{
  "image_size": 64,
  "loss": "mse",
  "decoder_attention": false,
  "max_steps": 7000,
  "batch_size": 256,
  "epochs": 17.6
}
Rows from block 9 of the encoder of a small image VQ-VAE, named by matrix and row number. Rows with one number within an expert belong to one neuron, the router's apart. Each number is 128 + 32 x the weight over its row's rms, rounded and kept within 0 to 255. All counts start at 0. Numbers have three digits each.
After each expert's rows are labels from the 100 images, of 14848, where the router gives the expert most weight on average: "top examples" is what is common among them; "patch colour" is the nearest of a few named colours to the mean colour under the peak. Only what is clearly more common there than usual is listed. The data: drawn small creatures on textured ground. In brackets: how many of the 100.
# router: router (encoder.blocks.9.mlp.router.weight, 8x128), inputs 0-127
# gate: expert gate (encoder.blocks.9.mlp.gate, 8x32x128), inputs 0-127
# up: expert up (encoder.blocks.9.mlp.up, 8x32x128), inputs 0-127
# down: expert down (encoder.blocks.9.mlp.down, 8x128x32, transposed), outputs 0-127

# expert 2
router.2:159152153131146130096131129136151159133104130153133134152131159171135104102156150107156122122113081154131117088222171117093161078124188125137174144130149130129158083156108160068113110172163152088149158100127154103174089123090188074102164028109118096178120137116132091128099057137167096129108193036151099141124119098099158095111145112084173136134127137069154093135140136095102071107110
gate.1:161116157167114102096170172107078154106059086110125107161160121125123138078125138126118137130129102131130194140128139150121102114127085046109167167106151162104147166134183109149169208157118106130124114141133133079138155133137119134129131129101104112106169124115122117093135156071106066109153134097118134126170205094115126062125140160101140102177085198107137163026102151171179107093196
up.1:152130144086081131155174125080159162160020123123151142136152070097139086134114144144099157157121131101151150130085118178160176072085148142120091115132141139123131140097151144086161176105095097181093153104136097170086143138130109131091144138126113077092081118116163189169143149173121116129215036135118159126087140065117182102167115145138092152143139143141153144167124175155072110137123
down.1:089104131113118123125183185078094140168144169103104143136123096128139116151152166120157113099148114140126090147093150074148113123158114097080108096162129085150080133112093114128114092098106132179144078153109180138151122188166155115189123105079151112175148081140168102097069136103142096175165088134097115255090168155167146084152085103113145140121150170108117136118113111171058112138102
gate.2:134136153169118126138027152098161155082189115108067148149142108100149166133114170137094147096139110121120119102118140172147158096131103145137185128118123167143113108124185114129174130122139163128082090165117058153158143134118124091154151137080101111118126072173158169112031137128148095159111123131157159243138164076142157153143119113117138119145022112145133140140131074140128149093123
up.2:099105075108129167146138095147135113120161125129140090080118152115080143119119073136162132169139175144104138202099096089113138127149097075088085183160117111144109153141092135192096108109123148122147102065111166123055143110153111168162130169173170174122161130110118099107220169156103057136088132125094100055116086202146098106122156117161128152151167196124121136152144132132142094152159
down.2:139138138119092078114166126099146156138171111103162195093107126167149059147165087095101101127150117154132184138089078124134190068125129125092118165107119125128129111090129162076162103130194158105102150145077150163153084128089131122163169161147113149099131151104090074163079180131124035144153145061159137115118117104159132148159157101058110112181111217112113109140121105143152143156142
gate.3:104122096157178112144144138120151132158230124147079058072118170144084130167177175161161050094128136134114083106150118128145114106112123008153108095118089116113154165144121148125129144106169144131134157178182079096105114132113175118157133124098118133119116155157137122163159081100129137135093110118196171112134123072107118144157108081103155106091150083158086076135114127128105188105102
up.3:161141088107129166104174136143094103109051071088152221128113118132071120139106153174135132134130098117149183181118144158124198123125151151135140097134140108127131060126089102125114181148148129121135089127103120155148145138096122108145168190111111107122150128165093159137148129093145255144228068129144148161116147080109189091113119140125131108097139099111123104147084143145138160119089
down.3:146132135094120086123168134128131133133229124138177137122126154134209095181112118127099140149167118145150127155090116167103148098074144072148139143122144142126088138149139123117132171106133174125089154108077139160162111097082149136102127077148106149152171118035112122137110099105145057136119174111085159132175025088099142152109085077104096145109124200136146063108143149144145075123108
gate.4:159178166076166086128141134138084129151166128142136154132138110174088127115105129186152071136086074136097168161076136109121178088149142138129211114125147133065187103144145152147109120176112150109176105114099178113067111138089122088102131156101086088147060158137072181122142123088129100100106137116181153112105102090101120137149123129084151073093115095059153154083141113171157169157154
up.4:113097095138130107179101120203127109137127094130175137129112173118185088119158112141131131095113151144108149142128157137108094164182151123159125113122099095127150161126099103142129059110076131097144149102119115132184149123079156134111135071145109151122249138125150173109083115160156133124067104141122122099122053118138102099129067111138126136104173115141150109105057179092039215145116
down.4:118157150158195144081162101127118130124168146127137090138064184165164053199070135163122155097118119142083145135088106150165162139101167129145110179148135155145133123153152150132095177145105123115133152120147148145155101097136141105120110080137096186111162128106087156126135065118114138096137144118081203091183168112112101176142165097149113131135142116118107123133007151128149057080088
gate.5:155133125110147056093113127180150109165181127165157140155130159187070125095124134073162114108113103173125122088145151111125124135172122255157177103128134133097158129138153133111074145158140112175138172106115155085169177099101116133105135073142101096159122156091129146160106098143155102055143193122090055181185120080131131120136091105102157127153115151117137187121137104141136096119108
up.5:138133138067145152116085121153176117153218103170116175159144134171083182082144149080125142122128116134126094109127157112177123135104137165154141123175137184102115114106136112125101138104118136106153135107124152096157132099076094122118176102147124120165116138140119241114207086098122073144121171123089065202144104089158178122133102083111151148138107207159121139160123112088107154178096
down.5:088099123188124163114065087122142116143036098087118108149145166141147247142101125122169164130077131109090128169130097147100138117093155140097060145167117146158147179139124122114122058129108113125124109104142083143085148135165087087116112087147123162114114132125089138114172163111095121123058108134161099085148097186144113121138177145167126149112069085114151088154117118128180142058126
top examples: yellow (76); large (71); butterfly (33)
patch colour: brown (60); black (34)

# expert 5
router.5:134133065074166170151107136119152109138158129136166181105137178129192147101134186145118100103087181121111132201107147138158121109140119132139120107095170147134134142130044109201107104132140138110101126112159041101120130123080134095098214147101123132105131131121183133111121128081139114166118137084108130163103141127094246131106091068088142105136123123127146113139139125186130057129095
gate.1:107145112171171133124037100142137087129183158140112119062089137135177142152088122098159121129137152131108060120169108150151076130176107179159123089123178161112163121149150127160092123155111162141105137138096131107170088140122108158155129137104117153101195123123073043175061160127113125148104133114102170173138114043126159163127123134106119068146063077115136114097162175142178132159122
up.1:110108122170124068122149120111115144149087127071096134152126123144085102114171144098116123144135113141110157169112139108100157140086141073124096149138120173129118144106108110122164124093138106123136123110159081091128142123083165135137135127145141160144141136170174183087180049141138214128255126131060120063122140157152156145100148109129106173109228165180145136113140071139100122116081
down.1:115140093128116135133066167116106154091122076145172153098146107133146152124125098110117092087192142158130164171147088160154180102125168099127141165147163131129140174120148201134141160159134141089066154118072170144090128130103108163076141161148128092132116088070121169159118215093067040131177150105164104158089092101133167099103151144067098127137127131078134118087190123167105129132126
gate.2:102153121128131144145129159104137137141084082130159215143119104132164129117143149080114094131125110136145239147063121133112161130104139145140138116107134134082148160158138122160111228163098087150124177075110057087132165096104146130077149149120119138121103157116129077102167135077130097126137170159123133164155207101085151112136076148079169151095068158097140162106121115173191109105142
up.2:135138190181100121163143140107096160134023093074136111165175085122135183111134116109116122158096121128141117099096129104100189102108117023132135116142199180140119112118158136113171138082105140155129099109167120146105150115177134134121105158119116113123138145079116146108161138157142098119187085113191129097171140052114125112114154135093115189123127128104130163112172123174102078149213
down.2:132145084089114083157163174119128131169205123141105134136127080137115066127120158133124104140142144102140106092133187106096155123143064113083121113120111105159087115107081138124114143136113129150164095144127186108175101166146140166201116120106166109159167091178132134081085110107160131151164066114106079218110211180156140116106075111131167130126180102162129155109114134071121203108111
gate.3:139143147139145126102029115119155103096085121187037175115118142195180188109149153102165129098101089123160151114168169120161145152092154179144123137082142135106167122151122162095063134107171093079139110126067138090096095116087140115127166139096144108143087176115101127147145121065142087126126174109172141178132163065113154132096130165071149143126152154094149148169140157164170133124123
up.3:091124140098083150092140079136113087145142115076114139114122135096097134158120129148110135160123127097089163107102133131126134165205117097142156106177067145121109136145099157129145062144128130140119162087143109136115162153127128134096122109118118141114194129159157142083155138172114189139132070157087149091118046210149155080143136048124103116130163108194154095092097117064056183054105
down.3:150135192089160135120198132077099129154132125112128140116117149165145057170092153118132102104137120154115128158113131119139159093128174076148057159142168084143154123156156118110085193083087148144113154138084133140163115097164150100152089108111133114115179103077168094117119125094094082121163150122146142178185133088112099130150120127119119144134088234083095120116088137219059105126094
gate.4:113149099092123136072117179149108083155159093080181116114120157106081053125121122141128132175096101130099167147124124124134171140182143161114178149090101118129116111114128100136144195178154116125187119129124112133152119118088164163139115088150079145136143146081147178095061052216120188111162160075133096138117136082138145161138125134124112120143153155155148115059152055152088184143088
up.4:107144092127187054142132158140125111158157128145183120083142176130171165114139206141144083132087144152141165204099114142186076108125137173142199096120143172121180167172130135160096114171119087115134125084147057103109097096114130123113149173115100105126102165147104150136137098115155114121127137108126153166152148077078168128119031119069148128113072079105129123130155099188135107129152
down.4:060148171168127112124103115098131138128032143090124137130088120137098097152077135123093107101118108130118101155142103109154145084074153147120110176164155164096151124117133067143155124108107132111118155101194135128019146162120118100141094176134126085119182122122182120128081103106059039088118126148121144107151192093097157092132114123126073132126123089100114148176096076148102160087095
gate.5:115132146102150106138157131101085120152185117076191163133106151138163159162186125107102114119099125105100202122132110157111106146109117148145095138118077143090118144095087106096140207083111096165123148139108122119154149160104141129125122108131084097103161125127163150122104123158090137123187086099100152047106114116133115167087117159135120127099233183158129122055202075088160109207125
up.5:153136157101088143088110137129160134107067159150092110175192119101067084060112087123144184161117076148172067053131134111100194131153132170110111170171109124146102078110142147116128132183145159107158157111116166136096123105147106103136096090169166108192128116147099105129142118129132141133068184134147038153151119147161074102182178160177130102158086121102110142129124159113110145129151
down.5:127164159124127155142139095198138112095255119116151164128102154148104118168073154137090144115125164090113116147108140116136127132157158156100108111100082133113132135109137131150119166148156118106134154147146165135206108094135130110099126123120116156125178136132112150152112083140142176120145136105120197074127205078095096143133185124144133129077136127168143123108025111164189196160126
top examples: large (64); orange (62); pink (29)
patch colour: black (48)

# expert 6
router.6:149139139042109126209150146119067150140079147150136160106113111153028179145074126144142114162150117142143125112094067142109156071127085135103169091120145145144165060152157131153148131136107169184090167106073099146117216127178123147111121145120109102106120106132149109163138196143115126088150108138090121160134149132067134076145113147161126140128105115033138142083148153127104136115136
gate.1:151198144113145064108148119133093138151089126177159126145121090086087169085045128124111105160128137108094164164097098126105198088149133182142193100135142154123145066166171154149132173183113146153116135120144145122175194107120139139128110131115111102155127138126089098150112202105114120081142110117096132097116162068097114148159120174089121059135090075101130106043138152152190130125128
up.1:136135159082129135150114129164127068089080109137150122135129113135057237149090140188099121135121108142117143095132105146107178110151138160146153093180112101120138092120107181112117161158148143102123142124107106204176123125115107130135128130146167151164190141089066089139160131153139116119068071157092138119139132003120132142142133125134129111141139165088198106129095171160054136101131
down.1:069140159173139109110144136085112071179112161104100108135098122135109125155092159098180068125132143097092100178103115105140113135114104162101082072126117161161137147157130114125087102110097115109145105189172165164042134157142158131138122161125150131151195115151160127065140103090121106137106099115159079137146201175080143089150115083177137172114088116089112188180149157185111127147065
gate.2:125144115131167147154180157127087150134071114096106134127080140159166148141159187077102085118141153141123205155105148094113199104149090158111064084161138110184137078128140091119094155104133107135107138125119083076083120103160165151096158182104121139110078142183157106117094150159088106101129125134182126161158162129067150111071090157139158092116117101059156067143149154177152119117182
up.2:140112137137086099121128150138133107139076101122174133215193099087132057113113129120104163165142111101122057085170090158080062102131141095122214102101138150087106109121106154117192112134124155148149167131150086149157156082148095123137154092096124161137171088071148085141162176102132163098148081117089135132161140077150141111161162086123083115179139152160101158101064142140085123146125
down.2:106137147146166096110142115103149091159147199108122118119094135162143086170100201074124111061139115099050161122088135099102149112094190147093138146148102101148119146184123117111128159092110135109127115178138155146073093116135109168089147115110159129163140102125143155073118103093122114129077133121198116138171199186075112104190129096146118169105066132136080177108127101176067100149103
gate.3:108102133093186087142153105162106099124185137145093101077116183131144048123166102080143107147111161144092165191137087092137093148115084113107086128147131106120176124166109117179139128143110111172110132154126157102095100108123157153139088058153114174078118160189071092148104064155128125085129095081150167158175172175107082166031129129145134117139127120095153098149146151105102150107132
up.3:130132126171115154146070113113142123134072113184155093151172046108118155117049138102114172127127158092148115056107136185181124121144147182159121109115107143172135129098154154081122094116130146167160147111162140168136217132116117098148122115150099084141166120041141103142128191154158119107137108146096115093115098105139123072206128166061103129106121110140116175098108120143176068135110
down.3:158162156111127140188143145124126162183052151174157169077146065105128076174135165104133151159111129166126086114136138067095172172153150112095178130149144096140117134127138078106085168099139096172146078128080207149095143109094163120137100103089118136175140102152118128132105084123143125145134127082070136153127089206111113105128101125124158161100191151168085102088042113114138154125117
gate.4:151159161116101137145185077129107090101144100176146128134117149103035122073102174108092126164079125075123175169095087151078165122117124138108128151123085144110114115085141148134142147174153170123136121161180114176181184130122095123106086098117111085144116131190094111158107222171090155133114108098054118115101133149118151120088177098121083133174126122093118146114121163173202111148110
up.4:149152078124177135159165063109141168125099094134154103113113141157136114096078140091133184158138155130105186112136166125116187081122156166142207167179131093137159082109097176130110162175138106108113177121130139139105205133110161106145099186128162132114141193158120091148104174162168182141172175154099115136100200146115162124113121132084144158138122115051126094108172117128099087117080
down.4:141142118178141143152093089083133121173178167144079146125113102098118168157160155134141148101143109054143164176156152102139081105160127118120099085149135101133122142121053138108121124169091066132199088166116140125077134070121128103128067145124195139191141116151188143121146065100115118162137127143088124129171150188109108102142081172158143149128152089145112170105071122135062095100064
gate.5:112166061226153168128147142103111150150149135111163132086112045153125150205066125118115119097108109135121171155086132142046190141169119139113091127110139109117126160111120148114103169139110115141130102133120100122152140123123094162159141214132121146136116102145187144114155120103130175168073123137080120152135170115100195113165103086077126140127090119121112186177088115171154122071077
up.5:085105131095129074072102095146139134121138144155119108168118146108161088055170155138144174141161134101144089107147144134168080139099177125146109150130126127164100139068112146117124007109140155117156126117152131144152138125140153114098112062143130099155147132080054123136094131173139070115232118114207121133101064129164122146091162148177126128120114179165118100088118105158120101176136
down.5:094093107224142173137142129053146097123150128098142118155139143145143158121173072075169081082099131166091122189117107154149142118099105111109123100140148112134130142171145188077137095106095162133131116092153128068074153106117107096107117110126165120129157140150143119123135154105092081126029109105126089125129189159137143106132124126113078133087085143088115151200182123202098130093071
top examples: green (56); butterfly (53); teal (44)
patch colour: green (81)

# expert 3
router.3:111124092198099139166130112131144127137165153112129107082149051100152149156137151133170160126173184164139151164110164127140128118098166134104111133166052114129152115100132132140132136104144113112120125155118105124144152151050111156147138212120122135110139114143149120141117055138148122171128078244105143131051092102173086114158145078103094169156145132201111146192112087119121185159142
gate.1:124160094140116126121158124149117084141172155141112146113121124163149174150087141182138092112146141152150132176101105103126149128181108186136127114124123100105078044151110108131069113137119179145091102161100140108227153141091115133118100126110126153137202132139138057147038193159100171143113100152172113093106151086126118106109095128118087111184157075132125103094107185085147178154073
up.1:158111141113148086146112149126100176094123113102141102175114133130113071113166152083144136131129127137111098126125139171121115115092152116096117119098123173128209189105132145167160116102152026105179126116151114140086105141157151126140188104107131086084029121154146195095127094083186073133197172118116156182159084131106136130147145143114134127103148104108149163147156113126063098163202
down.1:119128126198122127126087134113139138080091080111163183109183115078099105095152088111102083135121119174150180124161052141145088126140111137126102126128149107127169109111104131131191121143179191075123152087132149108122181160112121089099154148171122115069064142085111131180179170142108106119085114078154114136097133089154178072091149145061093121192073147114133100159150106129096132086151
gate.2:138162087179121140127123092096122091125195128175153102109184104148117134170094126126128091153139131139124198157127158098158122156160132183115160106121068142100165164189136150136082146207147111076124084140108181112191128161067127154149112127090097149110098093208127073135100105138133119149080074149144139112091124079154054116132143122077124153162186086163101127126134111106168152107103
up.2:161141099177116142126120109091099075129182128183149074130165141142126116157119134143124077145138143148135203147116182097164136150155138168103211111111072145125129198203143180137101185211154109089123079145103177121195123157076104144159121123103083137120090083212107111149099121133141158149108103165125141115089111105123072144134144108099108163163166103158102143139138105125146157114109
down.2:072121126133172113107150083120138097148151093066087088169141122165133216151137137154145134068141129131132136151114126119154102070063157169126050125155142143185160144207155116164120071118122134089095153159162116125102143111087152094096135139106125076115105126151163107145067141109118107109064137172124154095155073201119096116177128114139108164128064152097116095147134104119064087133106
gate.3:141140124100177204121080077131107080131237136126148100143122146177113098098130127177131088118071129138071085144106168077091149052121139112146128172112164064124125148114090153130133132131193131132174051168134109077094092116112152092142109127113118163163164136115072149114201139122112072149158177104118096127127130172127133099147096134133138106148158155120111099153107160096103160151168
up.3:123127116095162181136075208131132106119135099176073150161114189103096106104092092113118100111118152114127117169119162156142159157083073137101135155130108107178102103166123129168112134122112152162144115103033093154191146107097112137128160103159187122159111089115138128078100155127119153068129130098135115218165133084104135155109143146111167120097069214098102095069163140168116122103116
down.3:123117127101102077148188148132101164143155096111153159071151138105145133109180158074103100121177098116191112135112167137121152083130101083143085124112177099153114131155138164125117142119162127166058165153058154139113101083146102135166123103175120129122086096094128125131165183085132091124152104080064146142143058131100108099154095132112077081121136208114083107086138148170180093183086
gate.4:124124104153128130177109094110100161128192130111124115096137115101114177150157145128140107132033148128133106111111148108147099089199153000112147178121086142085148183154145161137122125133144072109134094104176103074147149094099102122146112132131105150142149126126108159117241129098090165129172114139118169162105126054137116146146162097132121163154096181143131113128109114095188159161134
up.4:149125117123070184135095131123131100156171147164078117145156136190107122171161044095154150165105045151189067117115148128138133057186126072087133167110109164108155086114086131131102109052108131119164109162104110117177117130158128138130046150132127129164160133087128123146088151171116079158111172166083156168101145092103110129157174111178113163128089122134131121122125151099135175116114
down.4:126123124178141176145086081140143115097031117125087086171131188142150144122191130186133140156071105122106111133160166133134121171147104169142116130083089131166132154143138114147090117108094091144126129137202075083100129153157118125135118111156105146122070122139120124116142092154112160100044125132083108085111099153120120154143156094186116107127165015116145131163093139052143125075150
gate.5:107131113109139084068049122107119115122096152130080147088123122179147151117086115204124134096128093109122159143179159092144145138137146113127147146118117091132100078146107141090125100186114207111133117150086132092114110143127146120119137179105112149151116117130088172148252130057147217150129085133172096135121130111144121186128093143122142057093128084130090111167160097081153107129096
up.5:149155145093074130120188167155114077144045143132174096149175126148151022095085103142115230144100066087137165111071120131116151148045064152173156109126123138154063149114179087093120186156124156155112162111114148114126145110140152149104145140149141128147077103088114105130162132160146097124159157145131103159160166097141115147139131151122132134140156153129154138109128123079116075106145
down.5:147155137107142169121086100156167146099078125139132120153140152150130092134150143213111165141157149084107145136131089152137128138131142146166157129126112150127123135126144125113162146127178137099120136132158076100099110108120119123073157152167063113097093162084063144134147097187090232078092161141108171088160171000126115182091154154130105112116112047125162139131086155109131135108134
top examples: large (65); jellyfish (49); purple (28)
patch colour: grey (73)

# expert 0
router.0:139162136112114130126113205187107143130117132136152130130138080114115141096121179153110160144069089090117089100112164133093148132156076149113135131138155127145122106103143105173108136112163133114106125072129174087125140129001136188092205088094150139123130124115138143081150086122161109138114097163182142132199074150094244145110126138084128123110144098094154124116135130073107178143135
gate.1:127147125109140143119156141121171083161154127130142127146137126108135122100130068088099166133140112119148126181137155101180134221132132119091185191058109166108113086093086051143111116127077122084167104115124139136085136121142156135123136122167167124136080103196158163086100147118139113151148138155144104108106118077148124043111186102139099132104252160120139132142120112063126091159116
up.1:103136095146115174069079075115132123145119128104090136086122068123129205135148125142182134114101147151119095072143103186083106121133155065159091112239155134123098107128119171098140174134128153110120179111124138142162112126139131097159127121118105164150184159046146121162137124159111177122101120103123138142159161210164113142170128133167117135161072118143147128127094148172104153070052
down.1:148181115074107114187106166143160131150056119129124146096158103094116136130104127121141166193097124103137134108131134134108103158120100119139155115122087141143095100135115081074119159153185125141157063161097191116134119172107154185184154122136074160138083106136112155114185086139121144166184121102077087119136112147154138170097082177154152095161224114151131129119100142027156173142132
gate.2:132126125148135122121132109121124152143000134167127140111129126142154169142059133149093114127071152145121221178081123105120145143196132024143211157174124130123119123142090102105113178146117149112130110080174147133111133142139134128087129144100138119099133122141106219081199147108104148155103118129126122104106119121111147088152120123115137093158114117125138125135094179124128147027131
up.2:079067074118168165144110080112136159132206145100085082087100136126132038177150098139153119092150168137136077119196079139182094133089156124147125094109111079167145159174160162089147063135123114102136163173141087158106091125188135071155112191148133102137113111145116129144133129151127149126133142111107133124101155168144090139100111161195134158085158105168111089141148079167104107158112
down.2:144116085182104238191071117171082134070046146164162136102172137082097149097196149169116129191127091107136120125155122148125133136136103170129194118110087133091127120097125145098171095147145157134123102153122079104112130148117125164114162125164100105100119126133092132133104157132145178152087144116131132052131147103151181143089124127096149090108082100138204121136141136094139137080186
gate.3:122138142129138109129178145123110123139130128106161159157145119117102196116158136035121090126135108123124119159155149117111223151125122151167134136065154190102112105128158066167108093130144121134116102120119113108117141081097183137106119083119127099141078173142144116085018110099161108117152121138166125129143137089142154148137118097131188108081108145166140128110167118087093064254139
up.3:144130121121153113165167157136091105121199107131146149121123124133121143109168147051119093161129105104108129164131155132144216116130100160138154152083128132117148130151175077166098159130157112154102076120074110100080157086122152154081134126089149082113135156151123072100036101128140093102211159136166125127171111123086151163130115158119183105095095156165113143116182104125068055161192
down.3:082123151139130164149077154094126105105123112109132149138150116129139172109196093154163122096135114126142103108127128162123125189102105164145134119152088099183137178109153134142142057105125121136114112123194070115090175122135070063109098140105150099102082125144171087158166213100154184130092080154205137070107082169132124106150123141108089152161085076072134124189141115167080130098124
gate.4:157136151111129085173153174106120140115073128157136097155134122164154112104112131215115154140126105069140134124054144143125089012122132136094175169084163150109161097104162166127099128138115151184082120102136068100146148164126136156059121132112081079095127121079145157117151127096133106121197103125120147161127144079072183131157109159093106116181103150077153140128092114153188138120143
up.4:114119134043117119095199128149164114140170163109152137112123150117096122136160085140103132118145129148157133168146124064165153169069143144110113154099138128113075112146125076151166141139121166100151113148089131114137095112148158124117107112157153135151174108194164097116067100133109143163154162168120063190108098192131150145096136120135104132063142098100148116138172060087162109255122
down.4:097119126220146184125066127135137132120113101115144157107153091159114134074166125158100101115095137160134118154149126156128072107163167138141144141125103139104156107128128146183122101150135208077112138083167129063043143140103128122097127192124115092107089169066141108143148142117101183137119124090173142050139163077114140149139140136107101181125062103103139099112148082213107098110158
gate.5:122127112177133144133102139102243150157153117176136142116138057159153131143130143165152134124135137129131137117133125137147100062125104158125130138073144133125202100121150117115096141152127138155129167125132075093117131119106154138123130123124140059141036121062130093127126180088147081167124088135142168176128226029125152093213114142127152093172118117124131163156170114157141123108146
up.5:087115096031212111101141109131116098129113161101130138122101192114070113165121108116167079090170174160094126170156129108131181175112157170100071105143083053173091127161091142116178087106116124093154085160109185131130070115151119091152143142171130146159184139148113161106104145186121156135126152104113108110130103204124095155112164139152151170105158133104109107174131150143118116134091
down.5:140129091127166126115160150150150132105157131162134193124135128120107098095153086125078152145149100146123120201168130106053120128180102126142161137163144089139103097105124174151162135150134165096153172071074115120062125115113128112166173108105105117110131164116124122142172095145132080108130159119084152072142177000112135169090148163132140094117075154125171101102125098132061129106161
top examples: small (73)
patch colour: white (49); pink (48)

# expert 4
router.4:115103086162156119124136149180145163119115145141113036098109133107063145183142091145119107120140196143149126006133132121099142151104148124084159206138116101144112167167100147091153143137129099124161115151161213165133130136134107148163091091153163125136133099123087128148139106133109173108129106075157145144101182148128056145117205152218115162124159116125133132157154154118126154129155
gate.1:141110077164151085085154105124094129113131176154160021136124150067129129148127099182125093142155168118171158099117117160158134165132114130107112197129109125079118162167090119137150156193098082095168076169099184145106126123173136142157080113130161142086114122135085159154108093122103124132151116073095144116107165094116086129113139150171110146130215105169117150099073136111176170123199
up.1:119145127142133102097032139109093140135040129169016150142139119117159114113095124118121111124166156134124119112145128110066126122158125199131132090128160150130124105144130123124137140107123132124124129113091121161142093121136170127120124109129129117149076137184118092115106110161118255126132134110153137052138183175126116142118125173126142129120140081118121127090179212113118130061159
down.1:149142162108123062126097193096134120128224137107153134103125122130200220147058080111085095125116156157133104109140124148166093094133129144142143140147131136154080107135140192118147106126145130137120141110132158145137187098085105120135143093121140116107095135071142100156172155139091000141145142083137133168091058200145150138132138141121110134103101169139133101134145167126179108095113
gate.2:153124130191142112089193123179158135122163150173180059135153154098134138126169095079102095114127150136140106139153134123176107128079124077122129152098130168110140167140185095147153137136132100123141102140165154162101116085190152149130094108138171059123057127122113168138120159114154128125033111069184127152132173048111098077129145097101144142120141113124129149131160081153146110146222
up.2:138129117184128141145204160204136105149158161146187136114154145163111185125160117045123094095154118141145109162061146118112139130076120101124122122097144174153096145138137085100125214111137109126132125136168099111095138128150147161136115156139153072161052125142149180148108093147175139133056106122167116229125125069100133068144138123123151176092125113139115090137187102117118107105136
down.2:130074121170110185137077165104126137133108149107092115126136110136118225122189103114133082123047131088149090118145116147133101149110086116122141137135121114148156111123114120106091053132129083170191087170164105115099159182150144137154138162078139116153075143164157073165149187111173116160114101158148071057094157181136112089107128132135127136134115070118141138162209126140078136104099
gate.3:104131125148111113124163101149107110099094142110101133139148116154115138120182106216190098136173130144121055094121095097169091130086152113185167095106162192100165142126139173118110044111115108166180199124166116147104105133092198153146114095149102075139089168160132136141109114142162131110140101147161138136162184061104116098096124159119130136116091104089110178142078076175172168154127
up.3:150062140135116107128105127179130114121094141104112122138123088149131200124161120179194097101146139152124030082092120120151120127065114174161115102096165187119136137117123131094107089088129103177143190159137092152078106123169174094146134150151115061149106146088164178144081101188166191135161112133107135180170138083105114064166128176147122183124122097117102140154134110166101127128134
down.3:136099112071092108126109164100098149136077123105124167068130053107097134113158196143138107141138096115114126136136148101128123159147094147093180130162149095129077140101067121065172091138143104156145109133134195105127145189154124163182136185098160109143077105136134163148105175077124140155103092071138078179110112176127109119129085177146162054140159176143118148125185153089137154180159
gate.4:134143101133154112128048135091199126130154183140065134129129139135195104163152087150147117084117174134167129134138102126066133166157136201101100143167075096120152083128116110130074210125139136122133089164040149101160101131173146150120116124120112127095140126102118077132126161114125231165145132101172111117133130087125102187146129097131139085095123130134079170168151186129116141087104
up.4:154132137144125101121086117095144145077153095098015139121128173137117090144130159103125114112169136113184095136129148129140146126207145140148100105166092153089143102144130183115090114080161130046110124153035082085160113176123139073127141088078131107107135122155141135118090143079124142141115172120122158101093122085108139148133133116102119107183099112207145140074149195169131193108126
down.4:151123127054102087120186172124104135109156102118153163067136052146183062078092108085105163107139094142151132146090145144165182098165120107083147195156179130144100114095121136098133148143129142119111132119080210114091112156108136143132141169107143119133162110078108102141120124098090027158187155076138118139129162162160144117141106135102124154117116224132117134077114165134109126140139
gate.5:132150118105157083142096122140117127122106119172114112088106112111060114166112145153136085152088143154175146077122106146182115152176158148106141194115058112094146144194156183120126178155130083064147084153143162161106106135144143132180096066100145105137095133123100152137191154084132150107192084085128165131096181084109083131145167111103127158144064105143120138131117138109130193073191
up.5:107155136180132122154094109092133123118084118188098172110122104123184080124125112111126079149097114115112127136102129099072155121149128126135135096151126143117159099127136147117093142097138138101116134139081088151061102129129161128151121158133147111144075151133088070118104160131116255129174132128163134116163063118105141070145144175108117120145105114089155137144157224146104104086140
down.5:144143099161060171120149162094113114111131140133132147087113163127167095168104143081104132112087105134095137058124124077094171112186099156106170130100136121093083133108141167099128134087101130144125160127073162164141177167113106175177175084095128150132134101112130127161152155081129000145139130178153122068084198094149159096161096122088189132145161099134109144140124111148116148146138
top examples: orange (37); jellyfish (29); pink (25)
patch colour: black (71)